From a checkpoint of a small masked spectrogram model.
Model: 4.39M parameters, log mel input, arch vit, norm layernorm, activation gelu, patch size [8, 8], layers 6, width 256.
Rows from block 3, named by matrix and row number. Rows with one number belong to one attention dimension. Each number is 128 + 24 x the weight over the matrix's rms, rounded and kept within 0 to 255. All counts start at 0. Numbers have three digits each.
# v: attention value (model.blocks.3.attn.v.weight, 256x256), inputs 86-171
# proj: attention output (model.blocks.3.attn.proj.weight, 256x256, transposed), outputs 86-171
v.47:109129100099152121122143136090136138152096145140175092113136128118098134112142136139089111108106080115094133137143126141135117135116113147090091115132110101115097095145145137136106144116097131121137143135096073087110119121130123107098114121131081138151143156
v.48:127127144111105147145081090175090104125129075155123106129134102101107107147146124161074168095139130123124125131096158115159133148112130104125139165135162093154175137120110168110109140093087153146106109111125162131129135118143123166110133151147149164107116134
v.49:139137107116147120120125158076139145159092133076122121081115095166084106090130092104141133154146144133087136175127160117144096135108093147112145172155131133163147124161128123136109140111150134131116078097079114137133156131130132090136124132171111129146117134
v.50:120110134167078113095130129147121157123116109109139139123113137144146135156161090116119094111132075143118132130093154153105137152112151145166132116132112102145152105124146132117122142108079125123129130150150132124150119122157129125116125141146111146119160177
v.51:119156109147156119141153100121102142130157158106154120149151132107126089124129102107119156140133122098157084095091146130088108128123135147123164088117147103122136112139110109151139139086166159142121108134124103162167140116120161122148159110081184146150163127
v.52:152146158097139128106095123132132124117168178122158140103143154116175166145090132126118167127109111125140203112143119134174132128134148128122129155106123127070142141128102152141132121117115107126139111096111139132151112083139143145148136123120140108113135124
v.53:096136103165128140160158115105132121109124128145131165143122133090127137112110116155149061122110136119155148150158138130142150089168132150113109138155115106172135114087183108142140106109158091147092107111121135137107145125168115140116143139111113123165136111
v.54:150143108129108111112101163107107145147080125112070160125101115144119121110100118116138133115107141101125191123127152123164101144123118128127123124081113137166111127147097112127117121133104099108101104076102136138148126128139116181148130131152104110106111119
v.55:152112137114114109128116123119157102116134102139144165144106138167135096165107128159138118130140131132116187163125139143098104163082139098131128119151138101117105159135110120090111126101127113131113151140086129150153125146138148136161141131125168133108138158
v.56:127117125129079145128112108119131128118112107152103137131135095150150173165157182109175116123162163126103085119136151156151148105139138075132129186099149154130138123138146127118135119111117103117136141106120125139113167132126127103095117140127096134145135114
v.57:103104150090135169119114132133140075145122110103130132147213177106140093123156135130103122120125135165147125117146092102084117094164126083122139139135124111153124123138143117110140152083121138149095119098135137164130121143111133130143110107139125142112136131
v.58:135090161155104139144118122085153100117125076125132122128156137121120138155076135184141126108177143156142150099116112099148122127135115130128125137163110133140122115169122132151102149159108139151089137134138154195105135146081088181108109133104143117188175169
v.59:163136110112097120113154149118125143122138137148096101089144158162139126138129155147110089136128147137164101095112090130094122096131128135126137148149095094102134137105112112134130149093169103130083110142043133057132152146190134134133131111165093103152144093
v.60:117143180118124154159129126164134117128114156107118104154105153030114094144161171116118150123138157126151138131097133143166151137128128147130148141119140129106150180091132152131118084062136164136119122112150123161148116148134091134113124142134143135104111167
v.61:092137090139115133150116101112141126108148113125136145174152153123134121149141101107181111120156160123146103133180112175151144114109139109140137115104142158132131115139147171124148113144128173140143137132166124115099162147117090119141103151072112093101125120
v.62:162111113128124107101106156151114147099116139119070096126112156141148158120153152139136109162150197087109098137139154129134155116144090137133118141119157100104140101111163137101149099127180115133125153110128111108160166192133098112183106100134134059139154097
v.63:141174089112110125109119132124074100169143120104097094117132096134126146131106150112132138150117143111149133108142099115167115123105118156116115143129105139135127141111128129137141115084186114139142113114126122118112119102152077107119102119115131145118128131
v.64:124135173139121096147146140069148116131136135109117101150121118127143172162087092117136119121126121125109100081129141152111134115146154080152140112114153144113114128155128139151124120115136151133171119109143089145130123122101126114097139102132109159107067155
v.65:132138137140125112080162153127151105167118091101113127090136109172164125139154123156119143130119130112149132124103091163116132122179139122133108117130110174124120119162137167122122120118117125142160099187101125128117147124133158168123125105109104135095124165
v.66:093094159111119123106107072174138087144135058162140126135112155147101140143123109131144138142119135123114160125111160082123113107122133151146150156139148150129111150133122125109143108120119087113140136165074119126148096127074127130142122141153126106110139149
v.67:177139096139156114102141094145105152155117085117181134136131143101104107166112121105150150143116114163121109168094137098114149127106128131125120134112119116160106128135133137104140115151124104103140148174128130092157081152139163089128105126138143096132122108
v.68:152130122162134154141170095148114159143162098129128130086139112117124107138147143129142121156145105128159071152116109089109114135115142126085083154121148097113073147167092099136143098110136144108131137173137112092109109148110166144157115122107156131083149137
v.69:115156138139108113102101160126143152121082150151105177153114102115143111136098132152128101154115116147117094159130106162113105144166123101107145137132082093109103140114133133115102137152163094162112103135140121155137130116150162132106144142124134154113089179
v.70:114122098117136148103167145155065144150123125104132148129138132140095067134103133129125124092140152107133176137178125106152128132111141116120138107101072138179064146142147126103118100103116150123162110172148139136132128172131104096150139124129125121149136132
v.71:103139120098106153154154119124134122115150137103091121138088139108129079109097149097063104161138136126140110096148128145094146127128116137132117132162101121112173139162149090152114118139148132106100153134118106148143162169088107146118137103164103180154130131
v.72:146136123143143085099085160125106153106118132166147127084101059084095168143118153117120113098140116135170078173100149122168190137102131131071114153131113142135136120077107148178106145105149135123107144161143126117115145107164111140148124151117140180160117163
v.73:089143119144120127130121104118117089116142124100147177113148154135130136094129108088164139142131139134107108093156140113101131132107122117124142132117142117118113130134147154137114113121155148094119106090123097132157140163132139126098095118105114142152107111
v.74:130106152078131125120161123123154128130146124125099099118139122151116109128135115106136142146147143125141114119140112111142107096173130146139118126105152112090125153125159137089157114110105118153114130141107125173134126110112152095075096121123111141121109123
v.75:086128119067144119121123109129108105143173138094136134079138160140103128150144100112116099114134143136080107148145155149091122100159118087137152116086131165147120153121168134127080156129124107125139115127122113124109097117129091143074107136152068133151136143
v.76:127102152138171106087121185131073172181149118160137109119115076134124163133164127132125131128119125101123098094146128130048117151100178107138139134125152093131139116117162181119110133143133102179095141147161142127071124134124124134139169153125147184105110155
v.77:123126165124112107123079111151097087086162133109137152155136103147141123136106129107147128122163134122136128165135163142148148117108110148159107103133100136153143131116085139160138126121143166136108144103084125126124104093148123128151158106100140096129117117
v.78:124121118102147114156131158104158136136141149102117102125150101107151118102100089155084126050126135092130145141127147153162090115163146131116165117139119118125113125062152131112109138131113111161110106153162085126140172108164125088198111100132110127140132156
v.79:122134161112130105149127118103147151159118146125140118134092136159124131161107106137113122119143152149125105094140142130128114137169126118122149117173115127149159121126116131103082122107155117122111117129104128138151117129103156165135144119149110108105143073
v.80:186110095101159132101120108129129127156093068119155153177198112135153142145183112131098145157168130120123120167128184076079088112082151107110127134097116152133124135121081119133130106136152138073125097203102112131120099170101137090109153136104091142115110156
v.81:117135100093136170118113118125130143157116107152112105144135132161138163138156137123114118126144116101135119131083147100124113126154132141099140125157110124107153095157131111158090157170119136117117100133153124137138120145105085110103128119133137152121107097
v.82:129168127136118110127122104105163162122105119110189140140078127158143111142146124145139139134122124151133112145125128143114117130135134130111125093176153121115110077139107154173125140155104143125101111147131158068128107148148125174138122152117166106116142121
v.83:127120105113100129125125148149121172121132187143133135092075104144105099099125124144166129128118114104142137133095152145190177135126121119130152139131137104143119131112176106144067149154144114166118125082134151106106089123171133131140132126109161133121118122
v.84:156128136132199115137133118172132070171123116070100157103190151140172133165119078102132112109124173114116146111179127124117073123119150098172122123123116141137145151161130165105187164104140101095184094118126122141090143177084126157091083118141078085117105127
v.85:134173116114160144132110112121110073114132139104164149148121159111168119110095104099101114103112160103095116120161088125142127113162109141129136134115092162100124088150152134103086121130093109128182114122131121148145102136129148162149129116163092136133120137
v.86:102169134158129107100103157116119141124087153123096113123145126117131116159097133132110089103090177137136114133179084125128115120159156120114150149130104122133148115125103116108123101106121150094132121097113079141173144153079156112128171112114171120112115163
v.87:135090136117172089113156145114108145137148135137099147127139147146134140175108121099132119160138115124115114080130148138126114143131157138134140113069138134085146113096118130090147125136142110127136146111153148158092117151113090133098129118176141137127129145
v.88:159164137132109127169155121102130133105151143125129145124129130138112194142143117148111137124109140098121126111100125132120134140145130152109131146156132095124125113108157138127096158147128103112090111107139144163150137132129079142129108134133132181091113166
v.89:150193133126124148153118134153116129113167109165155170137144110120136132140118103102112101119161098117121139139140121130143117126132145137146117148112148124132134156088132108130148082143125116097092105162146124132175148118137097126116139122120129092105079142
v.90:131138100118117129153174069148124131071097125128136149157146127136139118093088144121142117102116079130168164155109169126163157132103129154109132107143165103129121135124092113133146133132166131139135141093119116129146112126169137107164152111100152090141103142
v.91:113106126156099155127124128158154108155164118110098125137159125120127176115148135137144137115118101109100145105126161159103154127113110129110138150149187106183139103112135107135123100127146107129129140129183112139120113132093133091078166129124170133160114133
v.92:118094098136094155108165066151111102099128156128114131145140117146121108135143157167138120147154157114122155113121148123162142148120101138146135140154135104170157134146132122131154157139107155132142132113132075109174131185124135108127102120143117140163124146
v.93:114112151123099131101151078102098122108103102118148150167147134131154096125129133105159150139166107161146137148072145095159169110096129119098099117115120098094089163124085124168155091149125111121164125132140148131115126117115114134103136083095145161118126138
v.94:103118179132112127107100121117160113105120119137128184178163129146101098101129094117135131096145178143141122094114137134129121134118118154103110159092140115110143117146144095114086138154114123108163119124127128156135162091116105095145111130145112118091136134
v.95:136127169153067113127150121154160113128128145116151129151146119122152131110115123125130124133112120164158106138117145110121085134125163138132117097141136118127140130115146108134152107160147130122129166124147091156094136112098078138156111110162156146129130103
v.96:088149195161097125110131082158168167092117116131113117132133166128122182099125139097137123115124111139116117154130123128096116129143124132130089129113086146118102148134156103150156111130084108161160160169142154193061045115107148125138122136086113108121157096
v.97:120138090117091113079112092122131195141199159071188120168120117119090108098163164077116104138106152150102151165161115106161107127134117107143099139121155135162148137089062130119119106124139125186097134159164138108098140092096175100145104181089127136104119135
v.98:143083150091155172129133087125111119138139145163093103167136127128133107101171134133102125122101053128087115104173120132109118130128117133145132146145108124154111103102133148101172122136136112104140146106125120141122118115090075152155136111106129123125110115
v.99:159142110121166083120107121127112114121177155117156101116110136161106113159147143105132124143137126101117136122191120107153138129154118107124112071138129123105133162134111112142134130116089115101143092138132159092137153127115165128119126130100131136150100146
v.100:078097123140142135107139139151118119164124110151126109138162063142139133121160088155120139149100163141119064124117140131121139123140129109117095139118125115104099132137092127121133138118084125118073115093133119145072132124129139141137163135084097127134110159
v.101:090111105139133060104141115107156155108142096174087143135121127106091074118166113115077137120134177100119165193130095164120150111120121141099112144142165134149071121127127109139092167167174142134148134135128108172101153150116147106138131114095202091118111109
v.102:162129111150114157142127153172127082153150132134104130145145143164081147150122156086115157163137138147075184138160140128175069129138144115126110121101095193087137116174164117180094126147156124099141152130087041128135109115073102101118124102105088140113146097
v.103:180155146103137098102147131117118098086126126133158167191126115129108143110084105089139121147165146102171133121142108097131142128117137117121128128099135121101140162130177129093145067092147128154146119129128160131116105140114127131119095080159141164174136148
v.104:125148172140127152138109123114096143124136152146088140130140130171094166106100155130119121093146146088133174168142182088136115116124134110143175110145071140087131181157145123107129105111120118105075093106155133099166111097134135128139151120128132127128089141
v.105:101103158141150087142166124136103129186179172153146084154149094121124102154086143111124144149120125134077141122157111184071094123136151138139140123126098119115106139144159154150115132150181098142165118138146119091106069160157114102093136107166141096098155156
v.106:142140170120139103117081186095140168124093141093110124127100149151102120190103108093172086130127134187121107134096108096104109140121107145089122119105166093118153125084113093166134134160116113140106124091094126116115149153146095129114147120133125165121138124
v.107:082111118051090098110107091080151102143155097163110139173089140082181152133175160087118173098119104171084121162162160112140190134153169119122199107151134151172142141115134134144121135170169132093167142127124114150110140126147167126146128103105108140097125134
v.108:100106122103112167144112170141156127097206099157120150161091096093073144122145138129168181140125104135109104115169184145134103107137126130129155141111113110111155156129139172100216089090075103077142149114152185110122157146122098099138117108125045126119116109
v.109:144109164098144110145131143149140130114123134137156167121189156157187164099152145137132128129074118142131132103126163139134134132125113161115100137171115167124106135114151165107151105176144109149084107150165168127167127131107096138111089117057101110135148154
v.110:176161114135121122102150149083118125117097088136164122134125158163096149134134158135190124129206149136110167114120130100175135095118106134088086131126130128134145143084136105131110083131173095142156147107119145139097168082122146101133162156145126143147144097
v.111:123178135087181148139130111091119114167096131158142162136117148080124120162124126198116083150132167115099162057127083082115136115123129121159130165130098150114170139128155085171115151124164109149170133112117117121118127107102120114119086107155122114084104117
v.112:147165103129112123177124108152145107136123118096131151110154143068125109102124149149128122090149112088141138159110129117122117116120140141113142113165126116122154073145104134071160155141151124108157116118171168090159125103147151144142077134123163152071062078
v.113:139109123136092094132115141200123090102127136138110151111103116120131118135121124076121133108167127152054096141094114153130097126153128147116125164068146158145120130114142111097179109095149111140142117147090091130130093117096158201159132126152140088110131177
v.114:136111126170106109095114161136152194080114114120165120082126110111112181171148106151102137177144166100107086074107109150113114091163128150151087158122166125091166131165138156124116160127148105117127168109163120130083080130129117122135100109107124142137141098
v.115:142112135161142115149090113135118069110099106112115138125137138121125091128152178107124168105120107110130127143176128152094091145121149133126131104171100097142114159163107096128148149115146144103167175135119158161127131106160107153144133172125098101134114171
v.116:125144151123138134178135161086126075109101133152125166133148106148092128130138120087122119174188130135154153106124116162129090126151116137119128139111121128173105112136162129095097136129139128103143078150128109123084124105145101151143150131137113123138139097
v.117:152132161142116118133119189139115177158177166118158148129138098131092150166157115113084113159118126152165100105120122149093103133139140143110103137147135137182116032160101093116065131122165152104088122117140171156134115121140152148142160093151118120093152079
v.118:111112135075106146138179136087101136150157129088132125124130143138141143114132051099145095106092122138166110121147159126146138126125129120141124155121117175163104121130109170076111130163095122031139093136132171170122133134107120171169125120104131156143126110
v.119:110139096108098123150165154180145107145103105072106085155103112142128115103124132100120162101111149153138147111146117112156072140117132132156080123145112114155083142128090114141154158143144061139112158110128137141127161118158154107071109106115113093075156134
v.120:138111100104169078094146117159130126099116084166132133154095089118157155129123128111134099156127097125096139118130116142110158127158133172138148117089138171140115109070132107081144134129166114084123137174157110137151127119162140156136128132168124151140134119
v.121:162139108122169111088125135093132111140115153131114119123080133152135147153125118125112157135159120186106095151151130110127082128141133133121118128180141092167166077136127111129165123083172143137096147086143177139126104088163118145099154128171104128087128110
proj.47:129080154162123115146123142108156122115130134138117116134133176140155147131126121141112089112167163115114151136155142119084132126125130106137173137122125141140111129100094109124130125091147149162148111175193148152122099162129181110148147132096146099152123118
proj.48:150168134106119122117135100118160118135149157130103120122130094170125103136138125148155115110114120153124138179114097112143132122136125176111131135114103135095159149118154149121106119097164107141088130120152102140179154112167160118120109117132104123152133107
proj.49:099140156148120155110132116157089087098112149173147146152149139118136114122135132134135111118108130129137147121153094121144118148159139117127104098084118147165112144097147169148166149101120140168106153168157138088116090116094123127135170106120147140120097131
proj.50:148135140112161139113105093174130090064118099098125148116145118143077093149141120163137167139132132140064148149126110113145132151127130131129107147131150140113117156123094116081133104171162146167113127123145181151140123127104091144127129100137145146137116109
proj.51:117131147100129076107096146147167144138102150110125137115132143100094152142123165140161107172120143151159149155142123121150133149093147147132065127166104128137098128139137149111089143150117130120110143102115105084110120174136146169161143155117127064109157120
proj.52:129141134122151113137142140150121106128151131144095114152115130158068117134176158101117102112157129087150080082125114159142160119119151088107144160163141104145130144159138092110135135111164179114097112129128101128114144148107134134147122067118135134128143141
proj.53:157124139106129079118141155145160117140134129120166135135108135102126098165117125137114090141104132116101123179083143134133120170101141120136122123126149152133130105133112148103102120145087142096120151105125122096165130119136120132124118099137132163135150097
proj.54:100134118130102148136160117136133125121111121163191131162116161140144123146192183135137112128102109147095122123149108135097160105140119124115114146166145132115126118085135154092132116135156125156114129175182109112122137148130133115146127152133096114147137126
proj.55:116165128131149128097133144169138124163130104138106141148137076122121099160134125096147145079125170181129127161121134107123140083115134140151111156099136086121130129145148150132122148194134106122128125135149143106127138163105125117150111153114083105118102113
proj.56:167100134130136123127128115138111116103152123155130108108149150163136139125173129173142139107107114157137105143125138083133122120160118098121159099139101103134159135126116151132104107122167112138103179112147142157119115096130134120164131101150129144161104108
proj.57:153126141134145094093137106140085135059153103153132155135125062148130136130133144113177132110132127072144178143135170171141121120106116162117121129135130138146166120105097102146118114115105100076172155115122088100150109098138129130134166133098102120128128133
proj.58:133160095121093137116113137195093133165123167121146146148134153088125121129165140091130107167162128103168095163137133123125118124125140143119138139099121147149129125113147149143175102122094105069107142128139089114163144134144137144153135146151058111069084143
proj.59:085108140138151153142143123121138127111133119109178217127134083083137125126126137142149149174093095126081155186153122107144137127157132138101141140140145118124117093126126138139112153125112102137134146103112155195138163141089126116120110085114129182113146133
proj.60:128183137113127147090089102090117100099155118176088167103132111188138176126103090098096098146131135100130112133163139102134110108122155134105111158138111133124131087133143151153161142156101066093138144116111120124118127128172140138094136130107126109159129127
proj.61:136109164122135129137134158147108138143125147111148085132122101109139115163118195146094133147108134103131117075130136093147130149111139125154119139129124111134114145106130116089123115096133095144163156112118150157155073108134125123166147131181132181152090125
proj.62:105113182131141145150188075109094153127147130104142131126151129109149142120099082120120146123114101146110137113153096101108124101162100146097111156119135150141104182146134140138112114160158137167154118118117154042127107163124138118089153088107085158113114107
proj.63:151127164118124168144141131140146093114131129114155152129163176130130117072120106111105135146115136155099156140136171160148116121128127102101142116137146147118127115120139134151121131117119137116105088126114091145166114146110146135133129143150164085155132119
proj.64:148133100164132139137128107138138107113115169113132159120148128079104092153116148137088098131115156160137093184117095141132113141111105116118117125145094107120151126086120155140131152115130117119106114143129143107147122125164101123134111154118146120150185119
proj.65:130089092148151103117104083147133137101148139147137136133123112102122122160108162120115098136141148121135105122143140108091128147104102147106131106138155091125109172136104117138099137128123164111121143088169122140088132117112158112132107148139156115123142136
proj.66:155128161126135123150137131096114143114116111100145123114143132124157126094122174115162158124152122087117140110107130122081154134118160112144136102131123092146122155156131122115106132107132154111133150120133128124101154095076110177148103136119125111109089106
proj.67:099106117123096123158116100119130152163125107115112136143125119160138130093150126129144144175151120132114145117152143161124104139147148160129124103129116109137127117138143081141177134164143132150130117130120130125076141138116103144153131150136138136128084136
proj.68:122085115124105081143125175117123099159146111083138137098118118123145120078134104120159168137104136132137155076138147189114151108120117116130119133110162131110129163131119127096141132135127137154116091099075100111157173137117107089138100121124105109150152136
proj.69:126113132110142112131114141107167162109107170114110103101098107079125156156119115106134150156112118121161099130127122112158119113143169079127167089101166146163125112143137117113130151156115129132123113102109083145124185116172132133080136130111150089127149139
proj.70:096160145101157123098133092115144083116168093156152162131113152130115153110143148120071118115140126130137131153124139164082135165102123156119120128183101120130145141120155162142101139140137118098078146142165133159087116120138121100137095136141104136156115165
proj.71:144149095137127124115131156123120095124136121124161117157177132143145127166151139116108131138127092120109135143138123152117112147111160127138114136152114153093135120132114148168151134122093134135136117136110179111133107114138076134163098128111082118100108138
proj.72:078123152121151162144113143137145138154064170090108131141164131141172155139107111140119127132120128158088117088145116142127141137111090142099160127094142121168113130102132135101124154148127152105146127067099105139105152141156120123099146104126111128143185138
proj.73:164120107124137160133162115112087136131110122133102124142135094124158119110132159133120109129160116093146129160146146148167123091177155083143132102133112147125111162130148138172122127095111123161163098141125118123120106112130096160121101122097116095086129148
proj.74:125139104146118146112121085154128129109098118132147177124162134118145129132118140146114155123143109163098140137168128132119151134088080156173117134160121159160103132131126116157101141132137114120122097104171139139125121145127154102136139127122117095079133110
proj.75:112142114136117148147115123126088134114139112153103158137110136117135133106128136124102139141152126094138122136171112159137116155090144119091139099146091083134099155131140111179131110127145159119106136145113152110121143088178104136169134089116130115133090168
proj.76:102119115140114125134106121098160163120113117111130156133127153118097124147126114146131123146113097167144108141112114141139145096169084153102099105111095113104127136141107076130116152137145138079150119165093129127146129123156115165122105102167132100116153119
proj.77:142132121114141160169151125079126126128144157118093104131142129130126127131119126114133127122107158115116163100146141128126109122159155153151115141128132127123127154128135128143136104110080087140132100133128096142145097118141133132146104149135131133120109103
proj.78:123156104165138130115160136139159114104141116142115142090071127086080111151165140098127125136100103126142114132141080152158176129106101113091123150139129107139125140110150153161134123165168129126082147101110153150111116161167123158117157095114150119144106151
proj.79:144121081183131117087108142100105152086134113151147117123135127129101141128165160122147094131144133130155122146112153126148114127079142151103153141116148106124093104136093121135162133152117109145161125099144125146081101097150127100168153113150196137091171134
proj.80:110181159108130133118127076124090128157121130129103136128110136170109119127078157114129163100160076123153148083172122184125124127145140150124086142118131125126130123101090120085137131118098154164126110113134146174113178123107105125193151152170130077162105101
proj.81:112109169076105116157142158129127163128142124147125133128101115117126104134136126102141131092143140167121117126141117142105120146087104148128107147128119123131121122141119124133103188092149122115163136125112133161114092119156135144164148153103147138135104155
proj.82:112085132130079158154115121138159123126127105092102133113128115146168114137141105133115137180103124109136122102111111140116129117129141126146135110103121110137117159149142092084131135119168097135132136141107127143124102101108121123125123147128160151149119177
proj.83:080092085160121119139096148142128118112110112139148097098139128116132151136167137153118113147103108118140112105077142123135142143150122102113160137122088103156114122156154165097126117140163127169127138128116105102148113155162110113116107105137160147119177187
proj.84:146107107156134145099140048105120118103131082161134171167079128119107124127131175092088134176176110134101152164121131129180188131131114176118114124156073158110129154126109106130150124101132134125130131138209121145127119111147111139145127117100156097149091110
proj.85:113120097121161158133133130156092124156123080172136109117123121128110157108139181129131140117169132136142124137138126103143148127083122120126130121150147137136104156118138114126131153146157151083138108138143134176104141116121143156122143162108172096153129116
proj.86:157114151136148104123124117109150142101147114170121131132129117103115129126159176185086113143136122140158114142114112103155136127088090142118137110151146126133111131125082152129151120118128130140082127117206120132126142099112145122147126167110131117135146099
proj.87:109150129163112127110126098151116133107086109144082140134095105153089117088155115132151130111127136161129124157128092174152111095176089131137132097138129122139118138120106114127117140098115128138139118154146158104137133106163158099157167148143125078116116155
proj.88:159081118123115090150140146115136121134129169152161171095134124102093115149127112119114128099098111134166102145132119115186167127134128146127110116118146124148118129138130143168102123115121113157146126100112106115153122130153126130131128100097132084148115123
proj.89:171134164114104132155147124070097156161094131114106121127117141127164117139129138140097112131159120133136162145123103146120126144127138131104127145110089133114134113108152176091125142113137093123114116099075170161143130140119115106126149125115121103137143151
proj.90:156130180122088146183112167137142123174151131071172123115144115097152137137143140165124118153140127157116123107121144131138133148092146129117072181097117191154138113083133168126150087119092098097080155112104124154140094166119073146137092128156081168163134093
proj.91:158163155104127145124127122119127119107145102153167103108142107127123112141083138166113111131143132172151128155129109084119164130105131124144088156101144151128170120143152174136146117114088166117143139081093115148173146157117136155139122112153106121106120108
proj.92:149144124126148145127141128141125111144119115106141112122139138158139148077148177130120145083112120097143188145131157146123116125126116135131111130132114164118129141168108167146135083121102138119123125135110152119138145138106115145136156112106116115135096142
proj.93:138147120129119141103142092129087136149153115076143152106128134139174138105112130142142141116133137112129122093134136147115080151144112150171143128112139120165136152144122165096131102110126136130111134137100094102144117160121142119168126142122105105187134154
proj.94:170190102123141157130128128110113144120137107109139103085132096136136150167128190164125137110134121158128137138117158087121138145141100124149107133131098125155109123112139127149141057121113132123129127098127134105099081135075130145115121091137122148145137120
proj.95:123127133141125111136116119070124123153130117111149138147122154093078115161129158154125093102129091129110148143131138139144141146128110102154148176143146127149113168149097125152108100101119135152152106132138152132160126147110131124135134163111106121106133095
proj.96:130119136098128133151099151124148099171100137074118179123154095135114127116114140151129146103153163179127161094142114145170127120152119131098174111115166144162137099169070139134128133109142085121113118101150091063133176114159098144146179147139116207125106156
proj.97:131135161120148144200168071184145126111058122159106176097151145138127121162114141137105104106120090146140106144120155090110118139129143121120102102134118119104103121176153084146100102096127110113185120131171061101118134173118106141161187133128118122108162120
proj.98:092162126171111065116127148115132136138078097114110126097124131130131159142088123117164105139179160098151143165085122108095185125110120169127112152131152145131106167105103123124128131088122158176140142116127159161153114183135154128127122129156103125155115143
proj.99:121131144136107152174133125127155140154108104133124161134161128150144173099118125145135114096093111190096120162072140121119089114114166123140146176085117106120160133115147135113131126162132151166090100090125124171118123148132089096107142122141134139102140098
proj.100:153139142102110130162108064088118076150119111100139146139112145160098126149126160079112156103122148143091202133128124167109072110122137142135127137145109120142129123160143169134128116148143133107177131143147129129141106157136133110115130120126114103091133132
proj.101:184096123120117191085156155128102095159112144109132161153105090142096149130115100109152118090134098148175106106109130129130091155108127147139116127099133131094150101134122124118132061096110085148123143182144150132105125103111109170147135125132113158142103157
proj.102:131076179160151102133101121123094159090136125074082170137098077149165185121137157094079145096080150064148096142142120128116130120112084134124170148112158081129182157143203093131162137121110121193127150120154123117086143149191141128166111132102135166081132135
proj.103:125099103133167174151094161145134146146083092138133118123150125137178102117155132144141142110125092174088175097096156179159175135130129145135202106113132111148149080126089127144113164145116128084114135131130131134104134116132115143157127182139122123110088096
proj.104:109091139130143103128145128135149140142110128092203104077145090092138113190127140125126119146092117160107104149081125161116145149159127094133128142136161095144098123149132135121125132169117121120149151124130106150122109170120142135151125143101084123172172106
proj.105:154111103148104166145120126088107160095116151117134145080124124145131126128179158141111122072119112133125117162114116089144141126138117112124119126130159132128159109112112135099126105160123122125167161157138111176153163099111149118105137093114090171121103134
proj.106:109134171097114181083124072159161137116155152161153121072158141100133141082146139103077105130109121102128121099147134143131139120124126131105130140150089174149145140145180140151107080109122140135100110116134114158138159109137125130111130134129147121128128094
proj.107:130105138132149141135204169111155126135107163163137085121150155158068115114107125151156100150118162143200118070146127126105080089111099127097077114143137146098118123123140118083126139107137149179096070110141104127116174097139073172149098118164149148148133100
proj.108:147161144173110095134127111098138093172030168109176090093164157139116151137096117135141160148163129137146113148130098147144152121130155127127145113149171148128065114159138098164112103159125150127168109174123070146109118129109159177163101127114142120154065152
proj.109:112123127154124154123190095064110159181139136125157115108088130138050098142154128113109143134123193117130093115135103094122081095144135124100139138130120104117141107134097110155085139116104123163134134121137140115071135145155134135152173147125105154127097148
proj.110:105144109135121113151115111150152124149134106087102178089092092140166128101154098132142146139097122146144133139108140153045129151149134113110166099152106125148134087109131210151162212119126140097154125144127152115120106150114126153121082108141168156169080127
proj.111:146092129124103120096146106137143174124138167111082095108074153122147083105180132055110124106110132150119121124149145133049169171081103156142107084140151123156116125110161161132124079150078162127112087120144098133150147126117121158106148113108173108138117107
proj.112:137130130156150133078111162104096130108120161181106102132125082096113127131116110143127143158118121146116118126113093162111180138164135113175131154112140102139097141120134147143124117137145107084139167140081109133097147142111114118119180124179048092182168107
proj.113:140143090115180171146095136087161106144128098120135154130156145189043131123131097128123183126122120156134149134151140093122125129104144095144150072121154118075136144164098190153124132162110145149115157122152123129152135151178109091119128147110087206125100102
proj.114:145163120101154181157148115126160049113119142096098156116109147131131144099125102094186133087134121172117150187157117152123157138127116120099159134101069130154138162103100065151150093154162105097117088174131158116127140160132133106138114158111104179105106133
proj.115:092105117142096154154140162132121148167133176082101111170124135112075164163109119136168096139099138141130152124154123122141118138124105086144103149077134101105145152130177157170161161091070092078095100132123124103143076159109136101103140101123095123112154095
proj.116:115086125187130082111113083155113175163134098129137119095072189121185232090076099125171122100105119130127159132119149109199103123094148137150164096124151148090172107125098149149129111127170174176072135170124126122142133138095183148134093142107085165153146114
proj.117:116088129136159118121124114166118097126084099084126142137105114117178145112119146152124143162163140093140186139148167141128143133125102145091108139179141164106160140090161158144124127138102110166183118161068102115139187150130088169106127158043126081138123120
proj.118:112113071119161111141130173171117141125078152142170070129118129104117153124085149140130160161123112139157121151076107119054125156134111088138163150123128082181135109112109135130095111121113099224095147126141110052138131121118099110160154086137117078135128126
proj.119:152120140156154131099096119133091153102145116147083142109141141142110097186155131093114101141157125063090087157084152135131166127085128146117134127117129117099148150155136138109119147101154132122172109127128073106167118105121128120152189120166148160199103086
proj.120:107103123145150144087101155131152129152126162069114154100106111119145143076143100118140134127173154129140161140117148121161181129107122134118131150151093140157151098149136155157127088150122093181149146117057149102108099155089096130156123126112115156113125113
proj.121:093109150148139165168117149150135133110131097134085122159160114098132133119136154137170085129168135086119167143109163110148176094146141095200092152085120139129114171123143162109116113162095088095129104146085089086149084108120171076126113136128152148199136106